A small text-conditioned image flow-matching model, trained from scratch.
Model: 12.9M parameters, 48-pixel images, arch unet, text encoder width 320, text encoder layers 7, text encoder norm rmsnorm, text encoder activation gelu, norm groupnorm, activation silu, widths [64, 128, 128].
Training: soap at rate 0.0017, 4600 steps, batches of 64.
Data: trained on rendered made-up planets, 195000 training examples, 1.5 epochs.
Rows from block 2 of the text encoder, named by matrix and row number. Rows with one number belong to one attention dimension. Each number is 500 + 50 x the weight over its row's rms, rounded and kept within 0 to 999. All counts start at 0. Numbers have three digits each. After the name is the row's rms in percent of the matrix's.
# v: attention query, key and value (stacked) (text_encoder.blocks.2.attn.qkv.weight, 960x320, the v third), inputs 192-255
# proj: attention output (text_encoder.blocks.2.attn.proj.weight, 320x320, transposed), outputs 192-255
v.99 091:505426551469523485442630418476553551590482619394522510461501464633524473465501508572535506496565499439528518485446391468515465557532556496590423471492613527464464457540565486485504518509476536
proj.99 090:447531481501457488538418503567472539513448481518457609583512533447539508482432530526462394507543474520423489530528571490449422461556493522420489554571519516540455528466489523455522450493505498
v.100 087:557421537524512531489482457576580510591571536546618475464472438483552465452460410501585472476575493548545536486458484529566542512457495553516471542516553468477565483500531575530548503469513398
proj.100 083:515593479529468477464573521445451524373510412501524554577522518557511562432569626489488542443468581441473444524603513366612481543502508540526463468525479523532455517568478535495495518463521516
v.101 096:540492485456503514424397357478562481513465496550634476515415471480483485478538498443534394447554557431527423473461552482515481506567480545503569416439583504471605472554532566555552446491489412
proj.101 087:539490443520524505491579582560510531487561407466404497412594522513479571497517512514547444553435500508534536548489489560556518492463536412488475542503437499602492501502504452495459447503644589
v.102 103:574542498564534485449492434450558412581602502486525558488500521483438554443548541429464503513476492481435470475548473515605480540577538474525499505546476505458618499491510517516482526568578510
proj.102 100:531506528412613577644536448524445595444495584488471463498530477453576443525494488501561515503438527471490490438487540517455525552443493473536511426381548516536527507376497502427484635588470454
v.103 106:608508450479494534489463478594587512531614517447543484507629495464528500483459571468474459495586449499500480458461401459490509458551562578517567494577545438454559436559534608576562422523516463
proj.103 108:506530482457527513467560512516444406489384530504615480527423491445501531624586528520478570486430458570475439486536500492533528526458417516550473592495466568565441536446550493511492510390558524
v.104 082:454529513478529530507504526486510533561483571483489516451413516525554524478480432486545632631418511569513440576525512503499464525456501528503498451481467531535544448458515518540552425512509565
proj.104 082:536446456518476506496534530452468402444486535489451558558471424481437474476501527494512458522471359397456565442504431557548518437564472545448467528549452391565515561518383513547460481484432537
v.105 107:410468523452530502434543474432515504509458551483493427488507524455521527456483468472496441510563485552492532443541464436499560508511588474566427492469514532473592558491504455428492566474417526
proj.105 090:473458520604507459528466607436490490549511516468404568451507539538471478510428469433512482528478489542503503533487478490494442515611381520464467532448539451508539475546521554491604550446581565
v.106 099:518475473551590433479560368477497425524604545421542493560427493504538466486423581436499481535577434485482485559512460521530536444605544534513541479451496416427523523544494515432431531526391560
proj.106 090:433505532465485546595503522586402499493477488481464562507530445507470561539504472531484531501392505464465551426469518564439455568467580469523475484489505611578565569458480529522496593532573458
v.107 103:389583423494528501577551564503478444534466535576491502419528558427474605533511456483515661544454496553462471447569508572515475533459545496588481458479471512611418553454476495480535592537529575
proj.107 106:503432525501554450345556501415553539523541478419393496542466534539485461423436465450526415486520534404476505542495527471554472477571458503420538426501537481421535484573508518608493509492500487
v.108 097:521465484497486598555520515531508526496586527490473538557527469467493461527579416533538465420361406535571432522468469410610546406586477521459455536487518491472531461454498485446446399446550445
proj.108 093:508543561504480503470433447496471532471421639532583458488512612567579566546483548548502584528581488429399458515546520514414430456454504584470559512538543537554471520513543541544483423493465401
v.109 102:417516486435507467465530485444504474537455582516489478517528553522381468465478484416448521521571475487394498533636546532464514488509523535502430515399483495524492491543470486488453523409479479
proj.109 099:569470468587493527510454486448496602486473483487493540507492460490570557437503500468534445567438455623572521347487457427466475467535478501532557407577526461443469551429513483464450529556511512
v.110 106:510522522583524545564552613482451564535539519583411475479519465489436555457539504520533564576454519564523482522467462508566456486421447468483429538504516467552482468537480427460468516510535485
proj.110 106:453548628411427476450496452461536481517475506489577491536485500535531513479468472477451480429560551462454471497445500470439513536510463573437534506523608461404517464505526539564491399475440490
v.111 085:507470500450488458541484476454573487511441478388539553510517601520490556502537531585510584533509487511466520528520494560385472485551466459503494525512486484468504493509573454491464434505506539
proj.111 079:591514419460494449541530539575467489388473504539476529478514437498549532490526378461482522431525483447460454475489520450503480480479583554576514519450517530590418473561488520409475522582508450
v.112 105:460557415556574486509572554482488424507537512477506545488486518379507505440481554465528466573460505511432603443438380474650490496545472568565534538497476428520488426483406443509482556548533540
proj.112 105:501560610475534562572523584489520509548483531536530553568494470525450528568522541512514595470443498528493447489517484457382434460497580471491453468463545510481554482486472505469431508510561373
v.113 105:551522570524498483461458508469523384529538577480509497373502542594579453539509545467547532513541507455488505515506373493606500580456487563582501501540549554482474518524501524524549525529511506
proj.113 100:441485472491509464603555483556544513448515425522564491566548471461490573376460584588522488521438551576489451438451559546518585370494507491477549450519475508480530540400438551473501512512477445
v.114 093:447542479443484446497558521483476452577672428493451524528480392476544534477475481435419454536488643436433457582464545431518512443504447509501596486483484473429508422511469534463344507559581447
proj.114 088:474508540461451569528490410478444479423450534571532434449495582549520453552488522554470422513486472413574514469523470522475417545479509509534521434436563496597546537405410564592560463489556496
v.115 094:588501514439581543528510439512518527557420547492565454366434581505527482508589474586539538479420549513583529460444476466484532499455478446429463371494555476510550516469507532457537450548518473
proj.115 103:474444467517514494432475575459552551430570391509513513474454541518483453503443480496513482619558497419443549451528548509564485449556458473535492472603460380459507584560549533572500404537520589
v.116 091:516494586528541596474495555502553531534425545459494540536470494622583461578454461422508580477498474423604405552540528513391555430398491609515505540500501519493598594501540481495526491478456496
proj.116 086:400490492479444455552588399546436457424545470500501486501465537449455531452506480512477421453558428617490500420484499493493499536596496477492545491549597538455467474546489499561482448358433509
v.117 082:555541456486529441460498455502520573498442504589514524571434410494537544594524523498582633458506451506528457478450460485428510485496505479460372490529475454652520477464509514450451442519535501
proj.117 083:501520459528552484498501466525426481462500460478494450418522519543506500473408495514535480496526489488435528423534518513473491520523591505541592483432492430372470478495477362494533588487444540
v.118 088:466494425464569493546432478524436520485412498434483468505483500407448457456478528485430458495438468572473525521476499550423486450511524425370501464436521417534521512505582488511532427433490463
proj.118 084:571533553563418458504434528521539484492560479576538475479533476540505551554504452436505427523535478563529477484475431452506518553512450452500500534538496510537422476508528515561468465531497557
v.119 090:469612524472503552544602466502476491437405537391553530495543452612479447573537481553523463593442444496522441554581468477563505500487521515498470488571512514460447480541533528428518500563460493
proj.119 089:489487489477492483445403407570457563570448574576590438490455502392479464380531426458445452508593440488549517521439518550493486481506455462456483494544539525472515511506446410472531484405521487
v.120 091:489529509515591541522392485454572514477502474489574540522436455455566546496495527516522537453498519462492577480482522494552569479505567569576511447512575506561529496504462543662652406505545469
proj.120 105:463534466513559440543655580509498590423462485460504502577532486499519489513567544470511522457452474545474516465541505435458459504402458446469476522474385564518495532478501438392445563480415548
v.121 116:452511509444477515434547496543597498447449546414521523512496441486489400464525470494441479555480479481474509499578596491485487417505501536518472461435488570522449517461510510435524513529427594
proj.121 107:521434481597517522517475440435458531609609470603407532536614440449458557387511489506507375474532423592488497499451467515568513481565525620486463539528446450489488441532479410436459612510538484
v.122 088:476596548625521544518477472466497534501478480511465463512470527527504430471524412502530453516435476522528517437505496436468521525413642582488553400616503402599548458501560418496537631486458552
proj.122 082:499492520391569429526499545565529444457484480424514427522533453461555551487460545613457551525500543419487524548517486448546537482528510335566395548523510537431520478489424511489474449559444438
v.123 098:408627518467464485516486479470430531540466452421458543482493567469459524477343545445510518507605399513525567525476536524532469546531494541567537548507470500531526506467408500554474451466424510
proj.123 099:556503517440542496592493565603619514534431612597514507495543486482505525504510480592546495440424518486509566453426524500462530523526516554493453514507582526571472457503547501458588544450509497
v.124 097:481511518538506455503491602504490467600629515486515513579455569390503519618562441622465591519520501489599452469371459539567497504478582545575530496498455441480465465466513524569456510586564460
proj.124 102:465546505507510455563504501501460440464430480430487525530533514551492494446527586472490606507455539483525479470589468455470490538464394492480405516460477580507585516437537507463496499477472416
v.125 099:448462424464539464530519426451447537530439534476522529523443536459529403452534472458529578527481511580522572478559426432542518438455506489533483509543505542533461471523461490550407583493422589
proj.125 109:474468566506503577450458430450549548525536569577496458552480458512448603538489509490516491483520506429484444462501460528410495448500495479444551476458537506543555550474479558504591382446523459
v.126 088:537502434611452567514542467509443489453369582458439472524524501400491544577528478513480461582590507533570570466563430504465396444537508466552444519485545606448387489570542483442504495522551520
proj.126 086:498485512487449512524422534514525507583535483539510541485474479487471568444510413494539473451439488492413434530516504465539615620415476549515462495485492451538650521459432423583565479533476509
v.127 098:477484569457513475405503433527512500574651474509433546563456494588522457452459496469514474525535489440339472511554533419469403529489456461517497474468507488438578568538413475522531484462529448
proj.127 096:471482459588440476522535556573492467427427515543536472390522613491499501503484466587537542448478482470567551487457475527677567467532562522473513541448516500545573461529552465509535499618512499
v.128 085:554513450435482474456452451520550545518543443547497509511479539481525494524565419488479483505463484462541565557569540474495420451498517497483476448446501538521526500511578574553463439497504444
proj.128 090:566490531608527493601490423476477394506509439415489459496514430561504534440476527517512569573495502509400510515446557437547483492599492573510512484533463506527497498496455505454503612540424449
v.129 085:523564414494451518592513540531435513441487490438454500485503607472379523511510527460602582456535552394514456420558436454513545512520456466600544459567482569489562505516464498675484508507604545
proj.129 087:550472480532581448436535493587501533501510576516476547547571429493582427418536543512548547487446455564516539457449460468563456495579497449494445485420504423575434486503502530418480540542474474
v.130 089:472533469566419491532542510510446511544469518490484566519506453476486523453588427495462486482498476502460623502465572547488521485540521523509465580515582556522389531493515455551490533531531593
proj.130 090:484495538462527555457382518402564478425555468605547572584506453503525439437400564524457449530492521412497534510511509483502519490434501573449558501512513532393577444543425545389594413474456507
v.131 105:525467392629509470468471530486358393515487505489533415484505616464470507501517490499484501403487496533474541536484550446503515561507446534484541548513532483485442388507527445567512482457511438
proj.131 116:467461553459563562545583447471510595489531539509425638531552462544469463483471484474465556535556549493433519522510443515392375504500513495525537437430498568452477532480468550389528484516440447
v.132 099:511511495470490497529454561496453538475490546488490471475438516447511582593543421491370551535556420436432618477535469471531434480578577500483498490469547557488536585534514577529582459499473488
proj.132 103:489529530490553515501584490462557469519469392548550486426507395490530419351469472426507407524458529538577527518401465461432413487526520461615494465558516369560434467483463534409592548516420492
v.133 091:421498380493486520476470484493571521478503560483503526534510522539563447503479493528414469553514429479469408559548447476484568480564461392513524546491535483547479455446451444474459469535452564
proj.133 101:537397442527515435454374553539507523459566490529554504499535516449431510498511533488568533466528533514559457494550607482552443522575528517519506400525437506412542552458490499557522520484518475
v.134 093:477459471551479495493458593535475476542466484625537586543492453547443598452473394444385506573464505532488545524527504535471515526535502424404544579467512430511533474447580522489511507393514465
proj.134 090:555544557514587444517514468535452417468508565417489476477580498543557422535523496482584510506474541581546380481487462559573509490516525586438479334389451430510489497552524494469513444529549513
v.135 098:471535489418509465556576422545516518470418495585643459515508495552566456497490469396444499488454497470464429526553474506469552473455422406511511454576485454475518568485480469474449426601513558
proj.135 100:542522506517422437504483477460495519494552551440403412474504526531476437413509513568596523431593462510436543452587450481519488501512486461459511531437525530578502452487492507562493549552509542
v.136 107:542514527515494481525359534558530466494421475412546488454460470455502522525564505561500520514573576437555553537489503408555471512502463515567487433489491483484543397435463598592504530461530414
proj.136 115:530490505503558533482566537472521528499541498532404607516458421442445453412413515484495398498453520485407533510520547493487519435486520430427490498567508537436474511486490505445508520508485471
v.137 096:514483439476523565434535525472573421500543530567459532520527573466512470573540508415448500564434456553479455432602488450442503420525500538492519500583408446504548543488530493441625505454492451
proj.137 105:449553494483482484534471504484475514508420580435443489554537511527516565504516445525621492461466455495557438508545459533574574538465469466520505515461545449479433496527446559536410482526464455
v.138 094:528521435554567518456447485504499507529494644518562482529452522542466450560591561435554527532566473476398423459525434487590533431446449415561451477546498443560458485496471495535517425444486585
proj.138 101:468475563391421512565601541483512526520486436493500501510532557545444529558394476513430425425492557486470497515561482553472547537423517542509576518526574603464511507510526464472532497543519517
v.139 088:645505499581601441504453514476476461451483535503437473436460427559537462479519500473413616468462590495502542504479571457522481470516475527477523544469513501536549545534558505508551614483558550
proj.139 095:490428644413386496507563478503567553445516525556511547533435433468414502481473443448543458499500517542400508453493437495482483467471546434578486566503525580520571542490491497474492516531474557
v.140 098:441511515532500488572486455471468531555515532465474499444510520487519513531485525480520492557510454525525499526486526493467391508609560548584525518464517549431493461594370447532533525488525354
proj.140 117:513536487527550541494475525500506566516583572623431508548531476468546498478482559487466541492448496531484465427517536502424393484445456474503457394507483377492506503567510516582502478513418450
v.141 091:587418507487467551547406441518503457427610565546459420477555488452528439443635517492548477433541496466567507529585466500368516484461514540500566500550476538495489473490498593505575499471482537
proj.141 086:447588542501593483500532551482441533486447466414584605513475448525473560435484594546525414542416458500518536550484440381653616518658526425475406585495515509453509427518538456457463473524461517
v.142 102:466506444476471503435454524533471520517477580414461560456495503518487537479521570593486500467593526540502549423434489480482424473600444452496507542480506499549475448555500467513516433555500547
proj.142 108:558552569524518547479564482455520459483572539558485529463461486457473476444461589526421483489461515460529498506500561534425512502467515515354541448587541457397498527469445498417541494474496464
v.143 093:515496464543532569557480390523435489493584430558633500534532478500488485486496556472400501426497470415517563456630540592369544521471546518498468473534565586431406506546588526468541426422420515
proj.143 094:483523525549566405516561499512473437463517522362547457497539506548550562518537498539621533568510508597529528460421504414642556570532456495567520491553486405514561465442530479559499553609556549
v.144 089:630523534460475439442434524576536509508495547456459485554507545471478558459523534561536560481528525425514527426560514434497503564484372458427587473481544582643544415438524597527532511423463476
proj.144 097:579471531499502448549564578427594526474575504529497518496462417527510489492474460455531471457521531414498543493513418491499524440496533460473527504439394584424486566460560522457545496624537483
v.145 086:451584593505498498553481457460583397506544490460545477528494513483491472492508523565482450491541504556544503514564462506491472538549598466438562551475493535438547537519610592450534554437469427
proj.145 091:486527485493496449453526519550501512474496602546571456565547525583555530607534441516459595510492495488560507548505497546522567511455502583573473481488510477584518501463461434558401474504505516
v.146 107:436559585473540577475647611506430545552545437548592503534548492480424475495472457387496434478534455516467492553540483565433537503522533516463479555517460521476488576414483483444433551439472477
proj.146 106:517523449571398435498465505565521483558451484384544464467515534494540580546537484500575506571468434586535523619414545455671549482523525541529486595542508451502598472543499502588465462554511549
v.147 091:486520460583474583424498515460543520440441464482497509460470501471503383499417506509525500487479469599530459599497458486522421423487514476541536578515556492485495435456468475474510424487473539
proj.147 094:530453527479534500524516434536485427557628467528432538556500484459432527559581485433548509516532497482408555467522477582446611558433542486475389485418577515502520553504526532594472574464520523
v.148 092:511440513538420510524483542476445548527547568527531493494551507508585389511574391501452500525488484434427512539553500493556559494449452511478558539388510457591397477510464568520501467483510557
proj.148 082:416486496508560505494445543435608479424488510481498506482462477437515475406429585487592435501477564461452501482564574462483402480588527429555531602555524565455588472512514571478479620478465506
v.149 091:455532385555443355489460576383606473509596544553523436442614518464495489518494441487471477521536424540471490501495499529466511477579493504452453507487441494575563576422560535494409488474556480
proj.149 083:576559533492608612515582454544455570515432488435410558429493447544467535477568553516559458497407588505582571412515522508524465516502429548462478526485498470515481517491446474493555430538570460
v.150 094:493518549483493484462428449532481490460516496451461458382365524518533560562553520589525541558513528567498416441520536460503391495504433422468470354508521548605525488415470524580483537476459548
proj.150 103:481598470416496552463565590443478540510543551537452568553504508475446524422497533483434452425535529414414519532498435566409405480450572438379578559500519501485436538536527515484534451545550453
v.151 094:527449528392497446524524506488478520489492456539513512483498538561467464575488515444487497530438501469465455521612495521495591506426579529459577525554514522531455541498475492444497517538542514
proj.151 097:465504520537423503502479586571498442562491462471529475524475479499547544471511442507617407478496435487571514507465490484532510470543488491544460541548474531507526506523510514555458506535462582
v.152 105:528539508429580476372511436438524476521556473564522572535482440517491522507443551601589531522423551513476364493518505538503550479470425482425479510487473475590511542439528441490389452515478558
proj.152 101:509455557504427464555474445521497493435475491457500371465471616537571507593574395553495583466651449532508536476550450570514534534533536530479564468460484527532486503521552519506536456517515446
v.153 092:478498408542472494500553478590451541513365461432497487532389529521493449406446461535505565585431547505530490576452464486477555423523528467418445500505507403527475339504478476456523479486550474
proj.153 100:508451471441502392479479487516574578529646543443456508542575461450523438491531484460457488459588484470386431484569555585464485522467522479491455545434493554428460544516518563607512462494461523
v.154 098:599358519538495454518413543478431409471559525442506482475443483538528569464579543497563495491527508534606574541414598453432384569469509572554582415586522443399511463504588582549508523518477467
proj.154 107:434585520527597524470561464444434526524569608489492572452394421473437509534443527471463446554499542485397530505431399530486475469530544470487467433511525434503457509495497428408443480453500495
v.155 111:527529425557498457539437525427493523475487414446475462495430514466443463431527570589528415481521499557552489468445553477578429488507453434493526564445524478503579441525468533493480477487530476
proj.155 123:559445474407546503528525432446522558484543573533496526488510509515613430537510533475445619467512532439486483467576518561358420577445480429499460435485447471500462527493495522506480453457492413
v.156 093:537532556477599525546564478488433466416517558460482455492436521593488482607541492479562481484569472469485513375432508486503462538481563494546566466490585594475489514466492469493580524499509549
proj.156 089:431513482455494428506520552451554514535616548507484482556574472370430518399404522562582503450427484495444485505511507475451485455449498483485479523515483429591481461606476530527487550610511387
v.157 121:564428464560559454480464568512440503548483450480465422421374510425474579413528459554476533530463571518473531549479491461546488517480377477535496579399515427506538497498432435530453540555459432
proj.157 132:449501524458490548543515429472495504478571566568524514490499506474478427527439525398434542492540503410451458518541519572351423464486551517447525447529460546476517546516450536445570484514460429
v.158 090:594557491532463526510431459449464405592484389466573552465514475451507499493512528597504456507512516468589542507471498516527527513485534454509462551560539535589553507497448541492514507455585507
proj.158 103:503492507435503441537483525545563576514494606527423388511451512586565577466558461494521491486522494491392453504589489483517542502496502434463559558549442464489535495489532537494403490629411530
v.159 097:524428533498452528574496524482430599473442490542474490389438582512540555497490500572533478552551462501530549493433446480429449567570458568492455513485569456435454436521539600577478459450605439
proj.159 097:524580492552527505516577442468491499535530524444512627625488358459484452517525504483435416476476533555426480482490501443461482445510491547474563476571472478474453551518516558437562562453451536
v.160 097:523539440474524577491484476435452473447563555517534470513544516444469474519550485530488609428504528507576506504529450519568499455471563477451446534498525372467472458552538494539454521563528449
proj.160 086:360508503555515449468446476440493558499436412530522449542427514475473505484461471431540490456512472467591483492394481455437493529500474520519487364519545540526492528489516460410532495426469398
v.161 107:584571473529478548556476589474423439563629476508557465469537511524627530494483503454517454476533574505526446437558574439558472490416637575532529481539567423470519517495469617414471568490474495
proj.161 097:481460478523537501481597507556533523416464506498469498551503498540448519545559531528440516506548481500491505554505348498412510468550489431472465453468429564527454513539496424501419378452459583
v.162 108:555502539579439342526438530543582579540490427538430483489530566501473522484516338431522434520569555487566633471503519544487463501490525489503536544510501493432420524569569466488478492567505437
proj.162 109:501469578498465622467484470573443423527561571567478501539572436559556465523462535566446534548473498433472478486520525469537528470541490520492515493531424462521536517512484506611520426427532569
v.163 097:418607458466449349489471400550586497430418433513405554593437480503384482392485557519527462503512467538539474487449552544471517440470487421441561548521446523625565550437429505476488478491562460
proj.163 097:463474415520459440534488543427497501518634549575570470468567469480531495541459502499518488526441484539505546497543460420603481624517479542531467595524472511457510537484568505496547487503521465
v.164 101:423484567426474475496578464531512504479417562429446386578420475538524505462483481539523520482495502440438577448504445531522553502444543441451427478502451529604551547446394476456431506557517397
proj.164 091:570455416553457501581411542505532526562574441522515477471538465466433514452480471459505513481466517523509518526414530500491457516550402455576501576511540455456521347499609505584501501478489472
v.165 098:539451422486520521507553434488515440464552519507515501538480396470524448500442610519532623544405341571527444480467502449481493469490573523515486448471534404551453496426472510542470446497493583
proj.165 098:551586506537470462462486538518494519569489388480455469447527502492467537548417482533554472452544580533487530512513474524480549620458498529451506516521615542405499571542547588468610600473505411
v.166 092:568565491442435527551382522565407544514605471408480575536502512503506482601565502479579522524519524528503586499523582510457499478551583476480556426510506475463544561561575538619510468488452482
proj.166 087:430453577463582481624559474506452459484433549459500462509560502449501544472512565539440429426460525498422495488502435465467480467581566510582584439506477521505431430534505534451524455430493430
v.167 098:457475501502598549519512433473472411435430521473493513525493533538534461499397510519392514456525497452516428452478594399491471517514425434551453501470535524518512535493505537488463528451505575
proj.167 105:532566446554556377502487529551556593463502455488421451473518517452470586480457491488581449468454534506520500502517501541516465493562586546532503549561513533481519502516523486452535493603550473
v.168 100:531578532418448447462495491457538539459454572525521464524536457520560481481501462552471518505518363512420497510500479531545587473403532535528535342552455509563455545362387479387561455442506542
proj.168 103:552429483539490568483552483445559560542545445540457433456524524384336473512478483439534506431531557516559558445554584479478544539494461476439492565421595587466556518443575518474436419509516431
v.169 094:462501397579554624581514486462475449459438542467465483434472586471584593539477558446485566457559515522526517432475498543525421572468541547609526526453456557423433544492411581515508599474498464
proj.169 093:525518592496513496577568540515487443505452540495531527438533469483459475428509599517429523450455420513527451526615515456394509472497510421454486567588511575462523522518459404598456460500466559
v.170 098:509470538479495555562471521458437444489458484488446468479541614581480474527515517538528453531554472401544472601493542497459482489461402532533525412441529541554496444501493590560444527470472397
proj.170 091:494494448517515456521465504584467515468491481545559467473457426462572514524522422524444602426407440552497505423496502490594502475471531428512478494534438408530503568475612456544421423474483590
v.171 085:458517441510517493453448519519397532423525468627521588565556444506423420552541510475427534540472410490483532469472514538539523441466442519504533554473501463523421536478503518510607510505470590
proj.171 075:557470553467567456416484557485463431485485563425423470568490527577525471672508484502526518478495601464445490521552466540487528504582443517499537553559517499515549439490431511501492611492499498
v.172 122:505498438515569529465444550520500448440462513503587489452461420564537529464429506546419481495457434523482468520464458472564561546483535572631522415505485534503493495400512443535460584446543581
proj.172 130:530476440446439423557544489452541603472471460439501497539560537482382446520506492445616399509473505494493547479497537468559478470514479459450428550535564503438535430506449420435495455583483432
v.173 108:488544489491431503525483550519584476544511479500542472496538517495460524503432500523493465503489486542648542447445574489518416513458491472528442473480513528505510440496562490518499496483540513
proj.173 106:533450537537551533518543546486533554484522612527504528540475429517565521504580600517423546489516446461380459527589422487490535501555531459495567433493437450555475530495422537565473416509551569
v.174 094:508499427455519490507417510506530479513530463470502507494522519511491544451427424506558630522489555400538430559432494499466523503499471500474561546557552491543546452471597509537501485471444412
proj.174 100:463512459531535446396564499494444558436605521403462468570413443511450512590506495540519413483445469520537536482486490483577452556547511569471420482443465441452432512535472421510448416497503496
v.175 092:435517538485504469440504519515527527553453575506464470457529458422491454521429394534465429593401494522635479470459503510527567452430458568470506470609527436503498548515478538439576515454527549
proj.175 083:529485443525469443487430488444458436479539500452518493566580473496446452534547556551593545517485476488534504518437462463526460562570558471497577496503509460504556482439544499500491527497538534
v.176 099:520573425527624472500464522420488539542581514514490494533463430511491501502456458547341518507456482492489415518381456528508522506508408535434431541513489511567518503454498391548476499516569542
proj.176 101:475537550525414379421526483483506574473549518523481471464525443460468433563441524511616458507555544565454536424601513449484483522550526469512500525477541509486558559455483504414456495511589501
v.177 107:539470466505469473513538480583528516481457504486518475449500604486541507555618477494464470551519550428573484641506442592429549503512444428429465597473446528536492471509526527500464455537468402
proj.177 096:521495498521519481475418561535523427567583360529440421473451506578506494493449439529587577428526431537534518447411525495506413558540474551558474487602572426513425428444637550438525551466486492
v.178 096:513574550519484543544550518500459564486504553472538577382424487500478579461436543549474534430435397565469434507487425473458646486505576505502566457443427481471474556438465522566546471479415518
proj.178 096:431385555474520465557552500418584478519554411527477461480574592534437441414458530449577418559518559601617588505497493485544467505497454505520559476496570480469562446539566501450568594441425400
v.179 112:481453454509544514453570450563547608455459531581506471464392445463477490496541498531511486492437477538422431467530481479388483475520434494536507424525437523524470562451475579545583515462453606
proj.179 123:549465460473430408573482521466478446627478472485530513472619509495469529515470465520581531476504533453530572501431562508541560530477506490492494623472607491488539444517532489510481590532504442
v.180 095:477535539450383547458431602521523506563564447643556524492511499593485474559473436499501515497491500546436439538559478479477528536430490428518489582443499485480585548565544485579457577400515471
proj.180 094:518436493533565464539541361478570476413430505458529515472440479532477449467484516496511426480509527556595535501425455476506494527496468606592564415462449475474437528427461469459551455517505518
v.181 099:378472449532546489476439500518519360459449582549558489494453512476459406438516519526491402519433533571512485581421482515519492525558382461522449522517500406539451481518538474436512496538518525
proj.181 094:572512496486532426465517557543476537479435470460463578470502565557554537471480513520493644378526514482432542465513446491619479496487578521435458471517522488547609541603482563560452517470590465
v.182 124:533475525551488521580441361532491427507536463398530454532588504502548511479500503499534443522567495538553571418453599470513491504497545532567498440492515464454460483546524593439561435593510493
proj.182 135:383489558474542566453564525543497517478444550523474566516468510498526577524565534509419602479539475530437385525579484540492487472550549438453424471535468556477552520510439509525462489434475626
v.183 098:484477414438519469470563580398485476563546555588521496510481399508537464458462523519480523490378492494528466549457481518452522446463520497436526485437469551635508454489395390467492530527482595
proj.183 112:535475492541452507492549501441538566446471415519454468476454494478375406547501484479525406496484489538592574434579404515490521556543373518523546519446530497464557472502553431473516482431500394
v.184 083:505538422464522566357540555460507563508502553474460577453504531514517554457530481516488537469468525448549530490541438488527517561467480485480466539540608514506536533544516467455424477538482516
proj.184 088:435525504534451441478489428506472473500491493489543402469568458421461408402423471465429407486443614619456457498537508537452496450573579472579569513480431531445470468504520541443537539389478506
v.185 103:445481529418526482446548421481590547493547539425472480450543495448467488494472596505526571591475503537442461447449436427474488419450542454539523440579481480438436440475423495481540480600433502
proj.185 105:483498428534485513564459558467459465507517453507514532436576533435411558445427469513570453420435482515541574529543525589517457524460512418451384640461550620472589488590498468493502515435454454
v.186 113:564480605516438496552495474482499441467511512458516434560533498515492499469521573566599411482532478567547519465472553479562496477567575542544497438472584470446468495541527507484492540505501518
proj.186 121:496469544443551590544486520543540483514507547562401544490460547517587520489548592506373606489540447407425393537527479524420495476487551454461549513525451559562546458547492557511516444506511615
v.187 102:502485493571495457474446580395568436512546437412495467438493482540574454485433539533472452405519492448415500486488521429557505500537535549513536417514484538450530418556475531415499564479529516
proj.187 101:538482516467483530441597414628446543474454512550503531501524448502492509527539557431572509540493476450485489469463564486531435487473439380482455526471567491535539502528413454527493432537459596
v.188 093:490484530507554526442474463549579497544507578555444475425578512440392573476526561519440454506452584520475404537479504532450564494493495548425564555472539540493567415431506521515484482496484472
proj.188 085:449587453521484436607477516528464498476500529363560558508467541621607531499548527448612517518518454493513531419438445471556495572485507479602504489524489430486484509501435522505525538551453544
v.189 088:515579490460561480511475551520566539523460453535484448479501542513467452497421475485536593535517568515572376523518504550447427419473514473505531470468487507585503434416437512443492495515476555
proj.189 090:473491460491465536587538436478479435478431497433531502494481511469497502457490439506503480397456497522601508517459519491537530509488563552605469511528539516530528542442478509441487556437426417
v.190 097:447488496585462405495464537479492498500533446612465495590469538450489420513467460616441430511536518450478497551480507515407528475588466430484560529446474578531514521453595517485521573453512537
proj.190 098:555505494525479547426509391523461558500488521518569525517507419508497422626566513449531545508461503482512543522438414490564492538473463516462486481490477437607445511476422450543552464568539546
v.191 095:488553479404497599517470553490509486408503452546533446502494489470424464541457554530606496488538532546586473499413397521490535524405453490456504414527510453498640569445531401466437546549527466
proj.191 090:452406429483499495530460479561452476420573553478452520554514567509512531395494534480510489462554404480448504544503523545497514482523485617505567598432578602472480419493508549490519563413484479
v.192 099:506534445592509479526442586591479527445462505412447461427531538498507539541542468501443529500523530505521533514438364459500437499541485477503569531506483585545478431516534561461522473479578531
proj.192 085:432432438483553463429566510417542406556574471569525498639550488509497449504480539425374493486450490492535533539582587519541499538529476521521450615505483499499554519532457443538398382547560467
v.193 090:447529557453464503457469520436502471427423577438497556517517415565460532438525547564542478474408471519507412454532496514432591454530569471446537547506481580571522479487384397503474429443556478
proj.193 097:560444447534468454517510460599575514500578482538505546513445483471424520574562454429522510493501546501484536509510550587544401599482512489540483590496556483418576491447514513552503521514495506
v.194 113:567554514525400500411432497414456505461580551505500467505473427568501478578490487523600456552551466475457494455456520395562389531430445513539486499483455441540477484480530452586426457512492444
proj.194 121:439485443461525478502537533512549482540408468517534518456606530457444513532490513512431583412477567489485538547543517562436602517493463572514449541526501576495573552440435512615528458434429515
v.195 087:475588498512488491368470532577567508579476412489477480582479488515547631517479520471411533468476460522509549580540444488457442466433441493422527559556543572532509530533480491477454455423470547
proj.195 085:548466520488543572520579476437394504497554558529493574490559513540550398448504556478476422519470503439575465500430506532434493454552565564468584469518467459450462513536473487530466506522499440